A small audio-text matching model, trained from scratch: fusion encoder layers 6.
Rows from block 3 of the fusion encoder of a small audio-text matching model, named by matrix and row number. Rows with one number within an expert belong to one neuron, the router's apart. Each number is 500 + 40 x the weight over its row's rms, rounded and kept within 0 to 999. All counts start at 0. Numbers have three digits each. After the name is the row's rms in percent of the matrix's.
After each expert's rows are labels from the 100 texts, of 14976, where the router gives the expert most weight on average: "tokens" is the input token at the peak. Only what is clearly more common there than usual is listed. The data: synthesised sound scenes: up to three everyday sounds over a background. In brackets: how many of the 100.
# router: slot weights (fusion_encoder.blocks.3.mlp.router.weight, 32x192), inputs 0-95
# up: expert up (fusion_encoder.blocks.3.mlp.up, 32x192x192), inputs 0-95
# down: expert down (fusion_encoder.blocks.3.mlp.down, 32x192x192, transposed), outputs 0-95

# expert 14
router.14 098:542457473500506532516483509556548489477507458479555462472466565578525450522485477494525553453459448522558484489575543487462486551484547471476467542516556449521494524464453529542467479432475549574530475495520529491488433382451564538448430461523555462497459569398551538480516482501492481498
up.2 107:539472531507433474512516507381556540479484497514491512494508492458512543475538456500448508501531534494496463556484518480526501436523367544586533450476509566464565470496496531520546414461425475492503496517485478537469540599534484516551551472504458535511530470591446546407473459531406497483
down.2 119:476560458565527452499496462466489508418445552504427524548469475566533506587429486537521509511513533495533569444453463470542463460497517478514512528502445470450491512513506516452477550560571418454475491428436471515577451491486545469425499523493496506502482487541548444600586494510447480488
up.3 071:477543557536521527490510469505467517484494563521490505558526427431471554460462445497448388503475555444503556455472452472560513470545578519505492514536458511536539438487519518481550475512509535497513567483564552507505484519537459472546497535509458527418445452567548467476511493519535498455
down.3 077:508520459497431521498447570488485419438458537472500561581488531503509511504570515494489476568475507534515514471478571462452488408530547493445516527476461546515551441467461508556515514464493541465483494573462467496458532478475500490557467462544546562525479557455523474435465495440512499466
up.4 069:447472521511506416523524494450495543491477504521502466523531465496520447500489478501537498502464516497474473542483444502476580506531547590550477446535569494560488476568447561476571472548440519447462506477502452470448495522459446502560483506489464545484528501478558472493464485490538537472
down.4 076:515491483456412514492481439510507484468489537516510531450455565453470478551538473502458503492500512524581498509578437528508463530457503469490496480460534520538480500501537566529469432484419518498515506549555526469460449451471545562509499515533492393478455532434558531474475427529514506520
up.5 088:472502510464488453491500482422547528585460480550546458510459490470509496462493536485463550455456521451462480526460529464508437434533408528565558486484507538467487445505503540525536506479462485481469540515538537540502539564534464591522522474469455530451514495569439522411434573548475488513
down.5 101:453587503503523473566555494568531423478521515562493498508438473493465496424450448438479530531442494450560550537543491478552501463456408520492432475495526511462506548529479498531480551480458484476488604509476516549529441527506554507432478577458506494547463481524525438491480516512528485458
up.6 065:495430531458540492523511510511434566505446526470521477501492443437516534538475485531507512506492423482456439505518496511505529443475454488527533513519493591483467473505494521562540517488477486481518502533494493451499567582555453494581499455504513549494519474570530517487457474403498565450
down.6 081:430544511500437521476497481552510459454521479526497462587476492473510507552530526498452506550506475468513471533543468471453494484531542456511491501471468474472534528463489506525468524484512467501492529506349466573527445476525482491401500503495567496493463534521568465486505458505421571539
up.7 090:456501553465483465496528504486549497598471489540527460461462519446536601518494527427500520494519499461504466476519581506516478433488464501482536440497555585458562469481546491507470479437472471490489550561568498529562484516528511489495496460539507521473517483583497545390508529477525583480
down.7 092:403497543505510423615569458510455512443506480531567556584488461505485467440545519458516488555470555463533463456474515499512523396502516502478461502458545547525499496455462501486460492527459458499536545573543480529518443517524497490443513522477543595437424507490515452466505459537440452466
up.8 115:519590459517507506514510474505395513482494543487473573607549518543552423511519443522534493545493484481549475541499493452454471461482554472484484492504461456489473477511506522547515543511526500487491531515456483540488454488423519423484514489477550469480518453443474442558508495496529393525
down.8 129:523453504476477504503503537508538481542529461484529437425507520456529479433535585498530491450430476573486507548484500497514549527533482479432503515490541501480489486490467483524533446441447548594502511548525530465473496434539458545513461473480543500500494524493487525418439544484558508497
tokens: "over" (14); "beeping" (10)

# expert 12
router.12 115:547490454503497520508438524557528502414531467432476475502522543533482419552531504506552506504465478533542509474551465477476514549477536456443496534478517454533466550548488450495498490464449563548562474506445538460507518461456555535481437517520527490540493558449574520491504456457531505590
up.3 134:504430522464564523472486497508614501482544532447534445428430473484468492544501577455535508457417520493551465445512520559513468438464444493484530484451503501478481539542510431459505470440471541526540466477585508504517544478517481563472445487539419440534523553574550507424532543469493550498
down.3 140:529477489518454443554496552545504505506531495484552560571449533462483481477545505519474447522553472507508528536578444480439568487485524498494454567519562499536539512435468525460455458472439532530508531533490510438462421495439523550473451462522582564483432572448527541460501454512547514478
up.4 069:499524498489521486479476528546418542477557471477500532577517537535586473425525481574532469432567507521464491543429531444497541489492477495536615523532452471485505547512490529522489491462501481486493571538471472520532489501486501505463499527554589500513563497441501521525472511555517414504
down.4 097:466516505557526521512512418541495514438452524470378536554459489482507501467530375523523490579553464471470523492501487427457516528466508436473494533539521469490506526491490564512525535532507467445502474494415425514471501548451525483438489489474481545461531518478518449492502477529445467525
up.5 090:478510485544424450515498475497448471522455494515492500529470497533506496385518449452513503520544494459460527528453462513506531499513586547479460503442528503469533397445518524500520508523504480443469523519448484503498401547504469419487523502467527584456435489507407490521523515517524478524
down.5 082:492479510441494465531450548553455499512558483511583407493551531492534463537520581477502516538523511493523518514489508501499576524490494504496511483474583483546537511476542473503490469464510569557516529546585532442432477419481460554548499466619530519482515509475556574473482491474527546479
up.6 136:536467509464536532455482501501610491488537505490516444484464529520491509549460554454532528484420551523534464442557481523509419460478412517520565514448502500466443506522494467472467496435499555508508474446531554468559542501473502533468462507530418479550503533619515491439551537442468579520
down.6 136:493474461504462454563477522543510497552546447514574499565451525472507449492577512523447473483545447511496510544561468489444574520488498521461463568456509523532513498435497561452452456470443531521513534555565510472447451497476511502502444443545562589490428550481504540451504500510559511477
up.7 078:469557503601384490508513496472509483465539540514488454543463479474556551498476433554426501535542513485479460597446517491534532505528578503484445522552519541447499444472491542462501536533586455472472522553480517542548478554490533468498520535470485528489434511518473454534468478503504527480
down.7 071:542422491458398483519449515515497559519521535489504482501484595510462467476528472459497505478538468548447545514542475505424569442505506563453457480537506476490493496458514480428514471439438478550482518625547597416415475490450497510510455456502568587498506559498463601491436497474504540485
up.8 086:465467541562487448459520529460504523498492499513487484458470437464495569488543504516435509468554515475462468540480468522516525493477414476520525513524528483482560509455558543527547449552445458478412549544517444514485505565588463557547494438527508540533539497522506537441468472494490521481
down.8 107:398584525531557510471599441496516438454407482515493514524541481531481535520408447477509491487443546449518555488455517505531460470494480517557551478484458514480513518482517490522545560535545500465511504467413494555588485534518485457511553568500472475480504461551511446560505527489459500503
up.9 075:470475539527462484440470493422484566495456480534508526468541503469436544492579507542423538511543466514479471534509503486482527499545465537509563487481496487499559523449489588531525431512461516480481453525534520490469475572595479565525488465484468521477476504549518470457461480521452504464
down.9 097:412582465524525502506598485542460448488408512511506515484538506575469495479496457467500528521482549445527518501518527516522488472484491475437542438496450453493441491486526485530542624555512442413505502467508448536549494499512519462476532546494447484507519462504478476596510490562509480505
tokens: "phone" (24)

# expert 7
router.7 105:533509458482536539558454563537530524484494447449519429489495569552514416506528539527534462502462455576527526527510500498449498535503552464437455520480523432532482547561475492531500463518448581522497490532507496450476532408471563532504476516527549544503511525418524510507525462446546463542
up.1 082:481417563516475463476528454427516508469470550521480431424501425527488570513508513494439544483522541480486521489460491605502521488516440538532560487521497566441623496500478471505485485465470476441487552480479495523471525554603500485564504520536445537515492495541530474494508503503450548446
down.1 087:511513512453542508512525424442479508491494517514500518532472449493516550511479554504504541513458527494539500500448482537577464537481486497526437510465471523520528522527532474487480520537545490498516531514457457523552465526510458553449480578442544427552493472533492465533538471411491482484
up.2 101:494509535559459470361503524424496517470482469505513555498456514476501543450527471535457501461473567516521411502468522543510498497559420459570597469505489585427549481460511524517521461507454493526487484516505499580475529567603420490541510484518524564498516516583493495476443497509450530528
down.2 088:477564501515576477492521497518481520511448535581508497498504463536511481534480416437482508484503529444500510504474489516535428447510497544540564474465419472500488553430509507515511534553509515457417467490480414555526497516549457442488543562419445617513436456587526450522525490498485493547
up.3 082:484501531492523449444562527404501485502481497511469562460482489436446611549459519558467431511450533471474493459505481539553478482540509506613495465472502601472532504495425540477492454564457480472503510511525513547502516505551473496515475575538509468511534481565539504490502484540457523522
down.3 081:494522502459539480437468471491509506487552522512488560550492495509464498576469492519559523509529526532565436512543431492471497494490557491430507514504476482541473575551506493439549510512575513482502513466472539545468514538510537505495502519481554496495486484437478444542550484424499453517
up.4 091:515501541530473499482562556461501430470501467515532448453448472439461544520568479530550507502525506499461435493497482526480505461509425506534571486527516500464507498424528554497575456464471504499523516557469503486479442530598421510581522430473491526495465478570512558466456496512470501499
down.4 095:492556523532470492443542434497487494522419529512470490516528473556496476471483480477472502507465517471523536509453446510565487459498485474514504477495433503502484502484478493511532539563578477449511490457495406542591502547502462479477541534476494538484484430501473423560559519498447552538
up.5 137:432536517505544514456545437494476503477471562485457538527540459509501461574466438544495470556494574436530492531458486488499471458474483557526558466576413481502518527544456528546508558561527412463464513502466501564543572524483516455459560543490464469470497440560479454522547500507443434473
down.5 123:453537505615552531470538529459484492574462493567496491535516494458515484400554428489531487433510544458471537470501487542541544514504476477540506465508471519526464513469515483505539499517507445459516561497497459500491508536558460466523494450468462482513520518544484540478454575564511421609
up.6 085:506508509555496542450529512391500471518485487508522552487522469509506518497472475561466532486524517520479425492515509488497455477552381510513560472539510539472536492495566553491526472511545464512500467440503495525499477517509448510498518457502484508437450514545420542476533472561452532489
down.6 087:452520496496520477507566435549509467545503534539548474499454446502541456484486374500419467553531564468535537450492469521547505456481510481461545495501470492517512532399526496505522480481512482389466526563469457562535474562492438496415509505474500652517434432551477520487527464522535513517
up.7 122:441496568495477522482551507496495454530477502569530407417411492478480584483444477440507483536479492504502507439485507569521475484519566501534428452479466594475486439475471492427509506521554526465515493485532437514533444533593478481584495499499495506472506479529531440463502533487499569461
down.7 096:440502543503522502546499439440480465525457533543507573542427449561504563528475449466459523573492493414506479473450469553569470509501475475456555485467461525532513510510551515510519531520570496426478448454497470524539567534511547447485517509526456458464510499495459461594512485498497426519
tokens: "beeping" (16); "water" (7); "muffled" (7)

# expert 25
router.25 117:556525405465553487565500480525479464465470498492484523519543567562604422523445518567532525527466524485555573497504589458488455517452483450446512501530477488570431528533484508544500554483529525489520515492504468499488525431461573511479527491530522498457499497495496468546564508462515457557
up.1 129:431547475505545482490557423475471480489434600501469556532544515518562458575480419521503484551468567414551515515424549480544450477476486510500526454544439475524465550541495526522475530524537448461481509492483464566554562453437537460453569505478494457443544457507490484528543485509481468488
down.1 113:475537506510536483493554475479494478508447507549441509557509506495555507461460475525497493546509542448497438498476452540577479481481443492509508393495439522501468502522491495512569558550565450470515483442481466565537536573500513430543550604479449478485476413534556415529509512531469460560
up.2 062:484563513517557513500493535548471491541464476500561457581495486543470435493442518505555558467546438542521520469565496483480530469559552442436447555455477421503458449444551419485485569507527497505514464475566460471509475463473538448506464562481454521504454501473547458523508487481545446493
down.2 063:456480489460510537532468509513501525517543481497586445421524504447473501512508535535482533479510429526521499538506519508411546565513504475489436581512520490541549475449513549467466487452458534513493515530553518444473450417527495498502468443455568456550510571416448520515504444489529510544
up.3 120:472543450484521498488543461475479482473469568469438542524549523519535451573480427557502468577482547459538514530455516437476423490484474490489524489582441464530469566564443540527483521502521487470498503504458469542534559456454552449466559476512520452487548452469493430539580492493452449528
down.3 111:459543488505570489487535464495485459521452506530462489583469480536518466498452488500491479523504539454490455444481444511562474435493478487498524375488433526468457548504500521505570557539591489473515480444460469559559537570505488468539538569492437468497484435548547425536496513515505492563
up.4 112:460547478491546482462556440472450485483459569508477542533544500535563488559495440551479466556465571422563521523429547475503429469484469486506528466538432493494439534552490531497484574545565457460500519504471495570521566471462523463450595508508503474451540444552469454531562499503483469503
down.4 107:439544509509523453471568469486479473486425529549437524565451501529549505490481483521525498533492552451459476485468442504575460476508446521517518381512402512515466513497463509514555523541591445462491482453462488558539528574492524449510535586517424499499440446535558414530478497508458492556
up.5 130:458528484527542495468564428484472501501466579501460559545556514520533496569473432539510497572489530427534523516428548472501454494472484505501535483566448485511465551556474534526475539517558467456481500489463463539531561454461569465491569496495489480448536468499481430528575492488456465501
down.5 109:461534498520530486490564461499477468530441537561449479567475463520543521512441493514508498531505557481502464496484480510590482491513457503516526391489435512490473530484518509477567552574586478465502464415454447543535511562525494439556549601489451457500434438531558440514491523531478505562
up.6 123:478529475502525493491538455446459494481467599464448545526544502517528472556461420552525478594473549429515528512452523456484441507451500498484512473580449472524439554563468517533457543508548444476510515489443471560552538480444551476473553501484503474484524468484502457545572491496463454495
down.6 109:463551487509528498475554478469509486523459510542431479553460485512553501512464494545508482511477540450488446502477463538576471440491447477501543370475419498515464524532494491513580540535583451469498499445459469546538504595499507459535578561482454486499476436544530446552503508516483506528
up.7 114:485549468481534499498530443487473490468467554448480551517532527520535446592499439574526413579473543453552492492451542460492437491483477496494540486572443486519470550565453513515486518511508488460500481470453465524548576448435563482473551487509489459482534460490501453535564487473449473519
down.7 111:447534499512518466485567458518476465508443526562456503598464480551540495507462480527523453551485564454489456459465460520565463470508489513558502411475427515444466525480506491516570554555595464478501490442467468556552497568518491465555536562494450482502487430545529426554512523525483477553
tokens: "drum" (15); "reverberant" (13); "a" (10)

# expert 9
router.9 087:544513442528494542508484555542467501518527451404522513557518567510508450550497523484528479494470484546531485504503534500438511544534598494424438527535502451564479498514509460525508538523507511526509471475503521454533507445497565472423452507525552460460484564439500546500571499471519439547
up.2 097:492490530485498503464522500451584528530469480501465528491482450424455554457480514487467491485552530461489479573505485504538533445406449565547576482498509506470505474535517532551532465479452478511481466523555516429498470545554456545558503475444456555492575463548463503446487570536509538484
down.2 087:498551534472521532526495469526487541418467501471498488475536515503497495494493474463486495526511536501518528503449517555549472563531444508452489499506486506493592496525485499483508536567549475474502536432473466551600491519469510509448459568468546477502564463495506451522494456451506554546
up.3 114:462513569485498525472572446477495531507482542534477505556507424489465527498457419537505531584515586390500495550475472535554442453511467538518561485554444529461457506514497522477525511533581447442489507519486457525568521495515506454457543550479508486497541419547513463488542473546430517471
down.3 101:441527502498502497530531516476512426532475482528530514503507552529470488440485447484484521538479487491454514515480433566505546452569460484472528476454473502522502483452485454475481501528516496503474514457532483499481479562546568479492516510472423493544537491569521485511421537451561421592
up.4 081:518453552483506480447511490499496502443505475500470442444426373469502557474512477433422545519463562420447507482507536538480531511523543524545494485439477511515497531489470485463466450523488476433490503547538512563528467582538477469501510435522492538534533470585495515468490496501507506475
down.4 091:507494546531546501478510437516478475471495542439492507515496467590495542537449431501527527496518564526511510467487516455512481517492548516465430512519476542443518544564468510459489529533504442454405507509464452513543497504508549472464524519463500467499488553481547453541544488520457450462
up.5 093:544435567526428458470467486422513514463555546487462485494476466452486596520545491493490515504535522431526471538473514473523493500526411555586604489476534534416486492469503536530532461531503496505478481476466531528557461530534468498542493517515516468526494483531530541445533480523431535489
down.5 097:483523505499569468534493480454511508478435532542439534527453459542484554479452405465486475591497536429496531482466461462525427537490574530503442480526496494476522508484499514454516547497498441433540527426426423538578484550516522429468551518433464450501494501498475481530548460542454470474
up.6 095:477468566483467472507511469442489528509529513554520462488517477435480543460523592568514504485522502471490492485456492559562583400513408483504537504457486554435479506477451519464502453488475492483483486493542541513505470605543446522527485495498449512488487455535496514444419548500522491502
down.6 087:493560518512519492533571456580499472479506548555480516533482512525483527518489444443522526600485521481534485484494549503487516399491406512542486498484465566483507504499456496531551453466543476437453518532397511567542550560504492485408492499495493486486398489529541512491568519550552497455
up.7 097:513489536481486445440549516422537504493526512509491462491532467493469594482499471482512483531445535496489452543476488529487552420521458524541521451480542535452566514541447455483540416442505450544510537459522511491495535575526415538588545524552521484480531435570485548477500459540443496519
down.7 100:464519555540508535451489462480487534418439517538437526510479470529486525550473476496483520532518525496527458536513486481478445524490545498516506520564503508425549497473540556496518541554566429476519486500410480534587508536436488488499574530470478494490496479588442439550592498508473483500
up.8 102:506463573475523449520569546481515507579493523580524492442480469466520577446521492552448469506530534450454517479452462521511545443496469566522494456485479557446533465490537501503513499517510431530505456548565486480531487555551449542502470512484474523483514484485524527508463502557565518432
down.8 085:507536578504545520524484466563481526504480521525461518546485559494482458549540516526556499527460493497534569452542486477512514423506416522470500533459463484496524568579500506490456495479483467523491526632491476479452596501471537531423483505520485423528500456505568537545519489534519466558
tokens: "over" (45); "quiet" (11); "helicopter" (7)

# expert 23
router.23 105:558510483511521530497519473538478478562486533508513461469437518571480451545411518564548571522467467502561503445544520492480481565511552470453448506520520489560475520539495442442501578517510556470506409485574488448563484461448518506557504542507442503490470556500576461522531495411546494515
up.8 077:512451548493466525455553515517460473559485487546553412454490550446487537467506563478513497479457482494429441525520431488502508515479562519441414477452568549478583448494515485469516491526504513534439480485536530473496562577507496550556523524506448534487417485594534550489500504508504559478
down.8 073:420518427526508485514560478514516465493402490524502531523556517503536469499494446495488465462499537459510516471518457457536497515512473523487528517507487534502459518527530509543460575501488493437526491511424470538445512461540550390541528519503545529501546516465503508558478476534510438553
up.9 104:470479576508509526527528477499518448544488494531552409437446432470434576487467533428514542452496513471473449458510474516569494500497566488469415442436505536451504495465523461447540539560504551508470480473575494485496480597529481521557470527484478519479475505583539525471527565515533550460
down.9 100:434549464563524499526575469559495483472431515541489502528486541566481455536540410518484491510502554477487482541501509471526462501533473518473542444513479509495486532472488463517510553535544479457519528485493430531559468472448567392492504514554498536470524465422543468575515499494482409529
up.10 058:449455574541467503433480494478507479530519560479475535500492474473483490555535493530513523563564465511458417550503434513491415482511400564504530506481528469524563553526541508495594500453506470454434465520486466566512521488479512511522531454489503508466466460525530449466557561514538555450
down.10 066:508521485523556496488542460449564471472427520562495474562523440465485514427440442540503486535516521440479516481493438523535483584487472493566450456553474492554509538543481502513440476602515477485458517518504490502537477425515557471492483557448509519504561468446549466492521483518442513553
up.11 121:439524639511462531484532455510455451535466527563517427456432496459471579490449525481478525499509512436499463470488428530564487492497526511489420443474520529481515469467511452457547504513525520514452487475547472493541498562575496507583506517439455530480435494564523493478529541475526532398
down.11 118:437558444570533510582599472541497457430460520520482530572502538553498512526489427507484494526489507447520495486496537471526464497499500485488515479487477504530515509527490520527441556541531472429507539496464479537529508462476583399514502535497509510487493480479457462579540481523468457495
up.12 126:456552526517486502490533425513491499493434576516474538455509452563487527545439520508480486538502591411549518509461504479565451507466475531484518429540438519472516538549453523475507577564546438447465465457461477577543554500485538458490551531456520462435514459508509421548568501514473475494
down.12 128:418573493527522514517543450509507451523432520573475520548478495524485500462475433505491469534437549467511506480482481537589478476509465511475510451451451502507474522505496460514529548539559434443498547470471424544533517566517558410496554563440412496489510493554498458579492503507493434535
up.13 074:549447508505509510469474494534484542490518535490457451480474476486548498468519452482487484503549459514445517581527448494419562500466569483521433491464562500501541491513513579459509490499455475428428410517443548488471495490536435471526503530481512564521481528434470567458475539587485517478
down.13 061:508500506533490513580564516488463493490503437559518500525508473427485532430484492460533487530529457495451532483473508519527549530525502503460587453532525482502410493476585530435497449491495479530513477514484438503439485456538465472460498498508466501489430419504505557478408481510467452545
up.14 119:425537545516506501482529436459472508470484575535457493464541451555486513559448511511502492512473580440541508485448518509562415498445518518487466452527453490484466508580470481466474571558560450457447489442487455555569568501479525497517533538446480450458537470528568448533540492470499527470
down.14 121:413565495528521518515570444546520452495420538578450479535473497523475499484518499497494488541481562466499536467500479530551502450476454484464535463499451512522462507491508404475525555565547467444525493492488459537517488560497552420488529592458416493460462496520491463529472485535490460554
tokens: "a" (16); "over" (13); "reverberant" (8)

# expert 19
router.19 088:459495410492496538507456530500538560424527521456491523507447518549439447534498512502540487496443456476533517512499520469457491587509549490480466516502553462565506581507476503549459511493522484500538427463508519437486563467490548510452444544505492482505460544438503511517533435460489501518
up.3 104:511571456518485456566523455543477507527564513512506552526540502514530448514534416485547484567530468527525574541478491448459486508479541394453468529527468458553510516480459521531457579516521487450514495495449486519543460468458521434455506435518472533461504498486459525539546431473547428501
down.3 103:524445485426455529525468559548439460532512421509559423498485551474550492467549515496507503428544473541490508537537499484530546411516468498462533489462555472505507502475473522486457453426456577544497473463539562454401427449540482538511544486508510580563428520471576536437434502479494489494
up.4 136:465458590530473446511496507505488459508495496578517469505462484449485599436502483466457535461544494505469474501440424546511513497512463505521500498473529545473541424461538502446527495501482531450499499532527496515486473589569463535558488520539492573469497504539482522466473522522518485453
down.4 123:423599510527550446526544432500486513497496516515502525522531469565474446573497488501472524530448555473556521465441585534515431472509385495533563474459458505488522481525528506485508528571530482463444563483490512556552530509438500469495544516477524454432567464525510393553550514517454503492
up.5 126:437597467494529489503549425461455487524442537459458514536562515536522481542486483518514500512444521483497489490467503472525455434485419506495588494502435505534458475510497494539510570539540472519525548449484523569547539481451555421456547514492477491483526471495508446558525487529524409485
down.5 113:499481516513492502530534569499458426547492492558529470557443527496491471474521516468471500441470519505453478473528475531484541459477451524415529519466529503486462542475502507527515462513415573540480512461515519463464475518567504513526537493495493516464465505447529541478420565519565441521
up.6 081:499450569481503432465481475470475501544534498525489462446479424468478538457537564488440508506467503477534477510484485556545514443464474523539537465471529552486450430438522498422489489503460504498496511515522478513532470570530383584479552491492487564551506485501477496466457545496507463458
down.6 097:466537494549525500501514511421456488466543467528526541508481441499493539538468489450520457531484543462567498473479538586542417545484532503519476523537409461507483541557478533502468556524490442454528446493452501539563512484503467533468482513489489514484530467590466409527578551487497525461
up.7 079:441510545558518471458473540452509547537529553507503484508481452466461601506498493457445506463510578466474509471471469528518488469439447541556511501504474447454574452457484548402497516494490437489447431490486498536501506570496441488546501532483550512518551475531533503454512474518500522444
down.7 090:496572493530517514452532420461522471516500546485510502485461508529469525570470447438493501520460534439498509469491509526502445583530540552496460454544437484510526509523494485481553575570540462438520523485467482538539545505479544456468519508530464451526544488446468447569547534533477493558
up.8 073:482600444483528502561508460493470514491472446539492512481557430506470490461485433539482460510508490476466481511548482506510508508537551438381469446507497451460574430468531569544613495536539522472430468561488476499545434512471561496559458566500535566426477468490491492519472481461463471442
down.8 084:469476478530464519542535466452474510439522478448542476487471482521479505562447458476490493538528506510493502498461535483480534580515634522470479538551536493529428535541473502531437561552515494473468521432434461515543467490503488470433496491528525565528478509492497477508517522465500516503
up.9 077:438519484491556469517531404440514473483460517554464510522576421430446522488494499453504503592504555499480432578486433495512439482512505585516502445482456521453568464530468525501598501498542450479498477561473496458557450571508522482529535561479537551441477449515478508501523575477488538467
down.9 074:445531419537550464506579492436507490575480571516433573469439478532598446482543412464512542498490488518522443559415544521464489433479536519471508506588490532488529541445435488471517552483513470439485500489470515492499530555484539529473543457464528523479515447505548442465524487552584441470
tokens: "quiet" (37); "over" (22)

# expert 26
router.26 096:609484463508481504596476556572497513438531520479458480515509569531498453540491508477538560471486496502531506483577528530408449511498531432415464512511553439542472558532500466474457475495462550514510498535531485446467505483483558521470466511572534502471487556456480474508502474507498500540
up.0 078:478538530508498517488526478541500462414465524484486595525511495527491433515454429607509517547530533484449521519509493529467468501474493563447512534601478472483552532560462528534533548476538466477447443517428487509579523426502568515440517596460508514520473484489510494513512556527487475458
down.0 079:521554486508491555454546522517569489561481508537497406495486507434558502417484533469526518456512457532472530490531498519493486536483553462521554508410456517466475476473493454511511463561467520502466476515577543558525465556568433507523413477506421515538605505525483524442471520478504503610
up.1 132:455518492554527496486535443462495522495484559500488530524529456488489476542486444496471490571523550411483474516460490488563443468469455539524543467529400474480507459543500520474524547518553437470450476474448473560567556504494536433465542567480485496474486449513498454523541523503428489530
down.1 133:444516513548522533465528489498459407546475471561483458545521513485530527410484458508506507488493503487456506487458461580523506453510425469464522473451452532501481511462499497479562523509494474439503487473489474548512517581620473485518493525523441496497477459537468496502437522490531437580
up.2 132:549424504453477472459486545487524537481521488479452565475526497408547562433562531534449417450499505521493497549473567481508529507486431490535528547503551501511516554499504524526530382435438485536481534536477519510442522527554463531517482445555495459534509487521484539443458504547442500533
down.2 137:487588491521532446490513430532486501448485583538459512497534465563524460626457474526479537545533506476543521516443489480513429507507505486549526446529454533495478496558486520488503541541597469447503501456466436544563519496424530477487536548447448495469535468511505420563554470491431511474
up.3 068:470519519549486531446552487520448504465452543483483561485504498422530458496433460628520461520572455495445471528452444519519538516487457493468537533531510442564522546529471489591476530452513500533495424440501543485572483504493556460496503550516524547504510486475513480548517494451541458492
down.3 072:502456539491476486490576477520503445463436481534456523410462537491482511475566519489567485518481469510527496497562540532541472466580492525566508490451424456549560497471561460502519505532525535486496532514552451614486551478525552500542490466496450449499469480521435478448429500558514604563
up.4 095:537433475492493511518481501486517578437513516500465521505570473429541529470531505505477428491516502571522464529530508497469498544507479455599397519520566482477545538485441501527532457413479546544515546564492549474499572523509484525545490487498516493524513529507555499385478461527405529533
down.4 090:489523442447568508460476475503471543487444535510561484511482475511476527649408580543482495520520530558503509451549521519441396537519529493546467488467471523547493523509555461479479562514577541524497530513466492488478484494450539528492481472532467519517569533531493509490620501497501504521
up.5 131:441556505505517479490529445463499500483439553487487540532530459488516480567510421509485498556496549421506482524470484539556399485487467551531540464531425487491517508541498509492474530586531452443444475468441473553582557504466508463469572520456487463512502441513516440531553529569459507491
down.5 130:452532552554547472483571527517494415590468489583475484527549481505537514407489489487516518486482538512449513492496484511525503407498420506478567467467464523511474513472518469530574515517509498470471515433524483505539491599571490436571504532503450490483457480513519474522417542524531455551
up.6 083:531465485528423407494523571429524552487533487512469527526522475424475540474578497538499454531544445523483456562488547485474516488461471462557476512528477509513532527449441530527505448434466497559482523535432544472449528520531462489515524465516552446558552501515511542468452485462453511504
down.6 098:475544411461559428458516433494513531441536557532548456496494472493491464624458545532472508507491511497497490517483507538499428541545564465588487495511440483487477521537526450462477528498543522489532491419496488509519565452451500454502487490495496484523560491498476483496575437439469557445
tokens: "over" (18)